Weights of a small sound classifier.
Model: arch crnn, activation silu.
Training: muon at rate 0.0026, 6400 steps, batches of 64.
Data: trained on melodies that start on their tonic, played by one synthesised instrument, 26041 training examples, 15.7 epochs.
Rows from block 4, named by matrix and row number. Each number is 500 + 50 x the weight over its row's rms, rounded and kept within 0 to 999. All counts start at 0. Numbers have three digits each. After the name is the row's rms in percent of the matrix's.
# weight_hh_l0: LSTM recurrent weights (gates i, f, g, o stacked) (model.rnn.1.rnn.weight_hh_l0, 768x192), inputs 0-191
weight_hh_l0.714 118:503564416474473592440465468551455535611463396461483412554403486444483482495478597434350484525497583569433509528547588495468529483426515470548446562588433466520533505529418472505480530450470591398524552496501442476425561472476440452515556434454471555536489469480440402502543434523438533503460554463577522496445555396527573507448515433490407593451483495469483522522565533558457475474487451495544468454473494486495465462462485513539537490468478560546499506500534515494519510476424506562499502494542495498441485458539330527482489568580519466548468464485540529534644521549433512548
weight_hh_l0.715 111:406520582477453542505457466452471485513469444492448495436491565466479476465575489498535584532503477468534526454558486559443498559623486545617525386550439428473504476462681601488522562496414507468558518462610513480469467533489460437532441373488533543462425390506568461448536487497428505486515503496518461460447487428479488506430511441491516555541537546538451487473484578503499429512469527446444552445568462533432429510469549546501423530495584519476573574535551502510424491464509494468473446564516464435400530538515410529452464504476451455478623495473481526581528446527575463537
weight_hh_l0.716 093:639509538524566486588539533551505466503491509509519496514418474429464470581530569503530511512523418505367496468485534589469570521515501456450368505387521491481507488555529485567568499497594479538435517530551565471505506456471567505450508572520563524459577619597423405512518414548493394483479542442562461432452522473526555483440408417497514483552577541552499460493482425491482465486464525482538510434510513518466461422476564507463453606474569509569505531390520457449474476505493521511447488507520563317457507609505491524475550484492498511492509491527550511525474519424437455476
weight_hh_l0.717 107:428520506475495548500519422639528483449480476392455433463396483521529490500495502560589541326497521423472556524462493499528533534525431474496469562516499597508480463416623529422513511484379498503524511533512483509439549410507482457557430380468500486496531450545569446502505602493594505497553594562463548549546534515505528550527569532481453452547526503492586458469565507443454560521521471510513477490503514509429504520477445369481484534597548517593550536478508537576443510348447511528524521492565520488444509568459503510482544526537541529528512499508527453459455500559480426602
weight_hh_l0.718 088:466466509516363460435566396563497428486491479406471584491496554541505502521571454423535539541486521519581537489534626507462491570466551503541479559505482517550443513646568432501513568475476498454507559507495509512477494495521485496510460505503522421586513527499489568551523512496592543512503404477445564483518511501444509494440483467502550428564468571500411437433553599488479437401414464534492495593392446482606560444453476484606527450510527480521453411574509487511428522477512523506522594454580528508473444517456536500603444445542534525550467428574478550440602495492457505494
weight_hh_l0.719 100:535508591497578417494458500522497439421495424508452433434498577543568494502494493454304471398481552558517453361489541467517530469586517519447515499421473514517568541499488499517444500484542548422498539487461511545589416538495579442536446555453545543541510442440417475491538563514438506511553495570472583565531491488480490475536571364463550409518462456494474520445425459540578559447397499473542560480551531578576462495533515571487523575449568419542457497586487476504522481477447501514533539507572551524507564511552465473441470549491526523538534442548479569584498493548458533446
weight_hh_l0.720 103:482545625513476425511504548460516477499494460531430527497443513556531510556583514456482464491456606538447454535469450507477457571543539518431518529399442512474410478561500527364445492496557508528524541540437500531429497472515451465489498557574447515464500563509533569475516467521487560484475515489587487481571468563457511466469494426540487526519420479576442553519541458535587483548416487504487426398369528530527472528474426448434529506455479441496455447571524478512496464474488549463494590553528526497516448455497650332460528568539487433575486501489541525411432643486516490409
weight_hh_l0.721 103:476511511427450528482552515452511456515357506410568448468494552557407575388458544408415497458484553434474606544503466476555490476483457438459518530517519490536545525566623459507497496498491526515602460554557483499427482506474448561480550549451452559486450500512445527487542566492491490524560501430523499547536417475466529466558531479596475512532548456536466523503453514446472518591537435538568547498510441530690471445499478496506524416484534527418514489466554460519570526489525501403451490448636498526489489570509426443431554572532510469434487550475439438536552533485393465575
weight_hh_l0.722 101:477571560512357558566497497468543478576511556588506458465478463517553518501474492524460586492546531485485520541467469460482507583479472584469516483551475560575568457476555458581536558437518429514476527435513557546497530464537591547513526591490560508536503548525472480435385538499524508551552409492511534428534444479519554473484547505520407526337422565524623488487495442463449576474450423565437543500554533557623562455440500502494574483447405416479564487504516519581475451483442541522538477433564420550511509521531489493509501560415521451479454540513573432505517514573521539596
weight_hh_l0.723 092:480583460554511446533527451445588481414515522455464487507427507531489562531474498533474444432477432487479534391529477488418520545494397489470565552442525500447494479538470506553536559558486418528529545387485528470475538592591524499461517579492370496481467494590500482478662535555494517475455441473507609454484516511429555500487497460524493441493514401495525524429493493464487504514520532524516441587546456474467502550540476464555546428571468501534510664496461486505508548456502486490499420571487457401410476404467453581469498507511444519549388457497434429593518442472542413445
weight_hh_l0.724 094:563483487565571528552468538498455445487448484524542448433517497528573514583437588505468492549565533591531438504452557520495490507505480469467546480517452476420456458480517561505501427448476483446565508503475446503492619450554508504470515583586443494545483490529544426508541470467511491578555469474532509511506534483526480572514460459562475448539498547436515390441494507489384461411530435484440478591504515467580537431479430426442515446479631456641522531547502467542584475428423539525538462517582466600392513587522449483550620519606497485597447429415515454524505537499501501498
weight_hh_l0.725 095:465514582642490452552468466508513525485432516514511468494491445484548461490561463401557510500448487469470449478576509474483512458494531488579523620562526510497355530424493544447446646530560514474443528558551530518448515570468552532470461483419485511501509458579495467424515450514476471535572511610468540461373479454433426473492511385476422462482516637536487537421491540505530368513454457524485455468507516492481508491441581511537547505443530454603479399487434425448579490532470483456487439560505514408504506487493488442506465522525422527568462457398485480439495531477446451513
weight_hh_l0.726 093:492492494492436463540447435505483560450552532433431485509520522536486546502558480474480445515477477443552491425607428461415589464448558472518538568557484511458538440554504489477521488508465435481441527489467493455415486416516467471548474561587454558550488425447576559530598465509418456489502528474519458604534444493461485405515489417500521420475571492557538638534451465509509553534421457403541585500533509502545595533487511516503450472514461551514560703504499523529496486427513419491523511445528498409455535501464565510570504561589561549535555450436528548416513577481483451562
weight_hh_l0.727 112:533466528434488405558468574477533468568501538558414488499433566547482471544412530516492442523438558498490454456477551522475463478458476451538525439508349438498574487561454566522564520399476543512437448612548473432430542506518506454506478369534570575513552481456361603472517505429442420531384492529427416517541477613528495425496508508494475497444430511553540454503474462452546491557517482501472428460467555493511551450488510422493555469455502505483429485492535566483494523530425487545488494486520538529526625511507483556512475601419486475515500404451529583535522440433509563456
weight_hh_l0.728 085:552500589535533473564482569519457431412428505547485506492472508487559572471456496519503512446567479425491436552443533507501539570392539451413534449441474522517581554398503492490594517507520518365476442451473474479457531523499552528401506510554513489441493561545469462452460571405531420475552466486567472485461369506405450512547503401439496473477493426498431551600505476470455519435495436505524528497494517488505534491459509481438405532527505544539475504432537508368522486493494529451491527485542466539449490429460615467604554477436515566533550494617422450523530518493644496529
weight_hh_l0.729 132:449498478520395511294507487520538494502566732568493473503468526512472514539478496528447469537525525457493500471538517469464542454514457486585446466487481454486518528448475482564530512499491540520480461516423455492443482531529443427592497426487460539502542501444449453527479442437462575423475518419514540448487547530492496308438527467444514500489490547434573478566523506520576536523559406476493549557520477576446475504512502542535576537462353532494496556565499398495530530507501501493441613495557564597500539518489385443468474533530542486482496516529508543520514483560492493493
weight_hh_l0.730 094:602454500565544553455550504520351473495425558488417556587429470532502489530547513485502550470552511428561410520536486433507535575553498561483437504513462468558531562436506375596471508517590508602547501508511524462573511512443567497429484477502413495530569561512443583599542514485449472534501464445412499505459557454467460496443518463521499424569483498451540494441452510412532437524470573523487527425508520544484511535488477561457456440523486451581499520489541515607385459388485469466526470452559493538551536525414551514507574481557567536477570460520493474442581460395483549441
weight_hh_l0.731 094:413489589505513541463536564496470449524529450477467426546426472518443391490490490540429456510501467519476487483537476526459488472484464465511585505562538439484490468460501532549480497465422534509393587574429494516469567487541550498494545386557583485488379477513387482519511524533550496508509504506619538431478481520529534469465402473526545415560430476438517627528529487541508422462491425474558495361413435533530501486403477520522561421395416489473473540588513543454474509504532541471565549513452526503520556449467533473395517517426516416474538516549526577547544500437585430429
weight_hh_l0.732 093:510511505575466556497573420466520388576502492544411511559570540557527560508636578463546509508437577510563589488478564496481542518453443506539397529457588484430573507493518506465477522541511502521444480428500463449570521462452570494606432499500509464356458513538526409422449528514461585527438521500613483623498467419469473489565497517425513560454452529578492532463471509412565459474435513505512506494488495532533512434493526529595547529514558471548519536461428397573531483485419476539398530472524555498457466483510551461552504453468481491466537473484436565449540528603499466432
weight_hh_l0.733 094:611479442426560490478524550575501628459469449468516556461513507553494496482518594553507525482506485553542569535536498534461499518385564488554506484523611498461459486469529473505533500522472546566440480505447553404557539516539523474418511513412426572504492451460559498584506476493473539560409477494496491459396563448442540583612504493559461531478534513468454569567462469455490475567492534471438532449548498471543511501581522495534509302493525436588451424411521507479558609354474558491542457486502552518508460536481490506466433495460577493543557502566521567505450476505536415472
weight_hh_l0.734 106:457468420423545588427519469500536476436540499471505541480513487504530493576496467532479548396607525403551562537499532524545570554496516545519494549494557482492508506514431533478509514555519398436525533492529495495575598452471530531518493532547604425507534474575593461474466593493489478476562515466508626521532495515478510468456554455522544454436444465481533565550535468515579530482562430652502550499586439445518536506537518596517488415452469524568631509593472526519523514495490555509514484378542439497508517512513455614522425476539476532564632428463456628488530509468524474525
weight_hh_l0.735 092:519491608521552456515531553464433472580453462545418529497443461504534592497496485449529464458427518480522483519469447519593435482503442505455531510449440533480540547611540436503524524436493575469494542516392487484467511534534483468428481506537598563523469386477544457504557467475468480536468448522512538580472504432411453475474500460498467505475504486443408502507510517564588435462438366495577417528419569532542496442503506517503459522496530595515651533569483510521554551564480450551485568516414486473389414509440556455481592550498546441527496577596601461491496599503465458467
weight_hh_l0.736 098:484510588499566472515419481491461539495491481469512469484421544443510481426475506581581449522441461538515440506543523458542498521477387520485515475458585536556465504560582581476521500507475446540526481534484469544514492472483398434523554460562552447448520473541430466536449497496503467526528455509543474563577482512512584512519465368513512558423509509409443551422615477439501468549382616452538518481547512475542446482469469550493557515508544510556421596627489537455497505485518501476505542541499459557443503408476567587559504500612539557429640530592459517523415398568479516528
weight_hh_l0.737 102:518501541470509540421426569478553480509504465508433476461461457431503523508535424558482490504542421525537498518430481549501404441475463494546456590513563521600575427478523502405493506523510453481396525585468484522588516446513506485468456475407469587512438495541646519607461443444544530566462484443399559500501510555542505536469479418483528465488495514529548495515485504528588422425480466570510547556461418515374465568508518527479482464521492543431497508447507531512491558615466538506573497509509454479558503484459497385460381365495420485572503401505449472578476494569488430499
weight_hh_l0.738 101:449459511554413437469561497491519546468522522491422480484452451557472562522388510447491490561534561579487535521483580444531482468492452545432477454509486426444582594485521505531490513494497480567503533523529579558496403511477390438508491370568521466458532530567388503577494523420500510618503536462591468406517533580576513415451505513553536455464493546458505572504495453452512512529581448466326542377605491449473515510480481523501525472498452529500565499527576470523518523451549428532585591511498461481536508453561460510503542527444470528533420465548545526511551607495436493491
weight_hh_l0.739 091:518608496509451471498505487587444460459589451440454447521532545545524522458560541566512579634462568490520440615569633550500600536435489489485489508468562521630453495534455510568511574485483415496547539402442482529505475483511498572425489483458481512480406494507416440476509459454475515540510479425521453503557520545573538498551435550479377524492543597582556551441516528568568437470462557521427477504476502464486467542399462412474482487532451448481567508499496543514558551462455547508536525480356515451463561465541501496491521497515471453573458523466476515496587600478560482505
weight_hh_l0.740 105:491496495540555537501509502461456498560511536474560597561452518455445398529493511485475558460545516619440474443531530546471428518541500495579404514495425504388456396482557534498554522526498462475416505529483473492609513423489505415457585544429467556570461412506542503477571548530542481564453483433530476442530405519489526520525569510520525559494432534502456581423429453524471439479477476439451539503587450484568454445535541414423477507431550548414533465542442408537386487543487441525475509538465528505465488466458424522466514484543497440369474504550520544564370492454586539459
weight_hh_l0.741 091:533478448494539441451564550520491502526449478455563421475559504380459420488437604586525474439474487546524449560525511421546494481420456507537438555503453484648507481503509433561485499528451512488545544462502550476565599559509485476393460482449529482512455406507518556495464427461529537527491516453463468554484514515509481478503470408496535551452328478531498459492472562461451540605493467538542499489521518469550527466503495432496512474545614585457516611541484523457385449518486449505559511446534370560545487582537493488418538622455463510523537553443491539436586493584481490496
weight_hh_l0.742 111:468455406494438521459540539509508417480511584440448513514559527447473450516434631462451534547501473480507465475501532550555469393449484542578594478494564510591518441506445474459535389439542579483509380536527512436462556454495476542525485540574497477556523431478502522430458610541500419514489477504477491547515475491488524342520500472520499494538516430432585518541513431578502506499474505596514474504476495491528507565486459446557497552450463502409545482530525435505547530433507573393501550499537463336558495454447401505631496564477569508578499468512503561500482483421550500546
weight_hh_l0.743 093:484459442455416525506495541468508501485560473492533689558430438461565515460531664415546558450534566527577512551448601511465505585507402492471473425504463461463514503553518459510496567562582499463523468516546609514503484552501534504522524464452479428523497547515496489538456544502563493548485501596456485490438470525517450550537493440495488525487493489461556464503535435532429416448489500515521511545545528472444556593503557541401490570497585417556548497433448557510577407624453519547561505469488521448463586423485433558533459490514489517461518570540419513467505566469471520379
weight_hh_l0.744 089:500484563499519560532501477578571597434523465500558452513480461512428476422589510559434547562508465508480554431450494484531426517506544479482429594499486527533482473491461493493492430448441509550479490468542506540526530499390514498500479495619451506487446505578530437482548439405445417418488533389558567557517411421498497550524511478565486453474552493430526604522506629429439546519487463481556405419534540468480506478439561461467481447469420468565449522503405511564538550427557472463513425520434486470579493474437483407436534377401566467570565540526466545484467537485503464508
weight_hh_l0.745 098:444542565532527469570596438537528480498479549505490455542404519457549516478534491534475535487518482452582506549556520514545465530425464400567598517429577546530488533511524593441560566611491538502538450569578465551458494506516490550440613476511528526489593462478522387490449535444472506520406515491521512505464413490462459497443499526501516468482523561517523533560569556433476485358458521572512452463566562597493385533483368556496498502543497542477567578496505513464484490438524482518528525445489510565541407547478567477498548457545481582537521447610405464412522537609486509464
weight_hh_l0.746 088:494610595465575358522425442490505498459460588526467480440564479466545493527471488458524520522453503500519572408430485514482506462576544436538434496484398583626465526586525468424447484535517531465520573522465473507474552495450507544413455496550531503509564470522395460418494507535501528600492512501568518555474522431479484517449464444518510477534491493507545548461500556514501398524433567477455481428444627552545524582524497539494575501506527492465487525512422545503434573387467445442480439517426527573458607491535473434555595526479419448558560498542483566547571554475458509555
weight_hh_l0.747 128:478506609573472553438485500505459511616553566481495494545445473470571543461504483498408416476449448470532481500535485496485590531355449535535481484588522483467465504480409461451578511487523550544391459478475486409543497391499551473552529322467531496488568512473389504430472426515429524520454447541562537533538459587461553499491525419483457512539440526512532491444499520520466502511529487471452496593460470529444422584568494472501519404559447487516383529489458488564526500583437474461513573544566544528532454478426417489604438444484456550505494541536549484546519557491537465544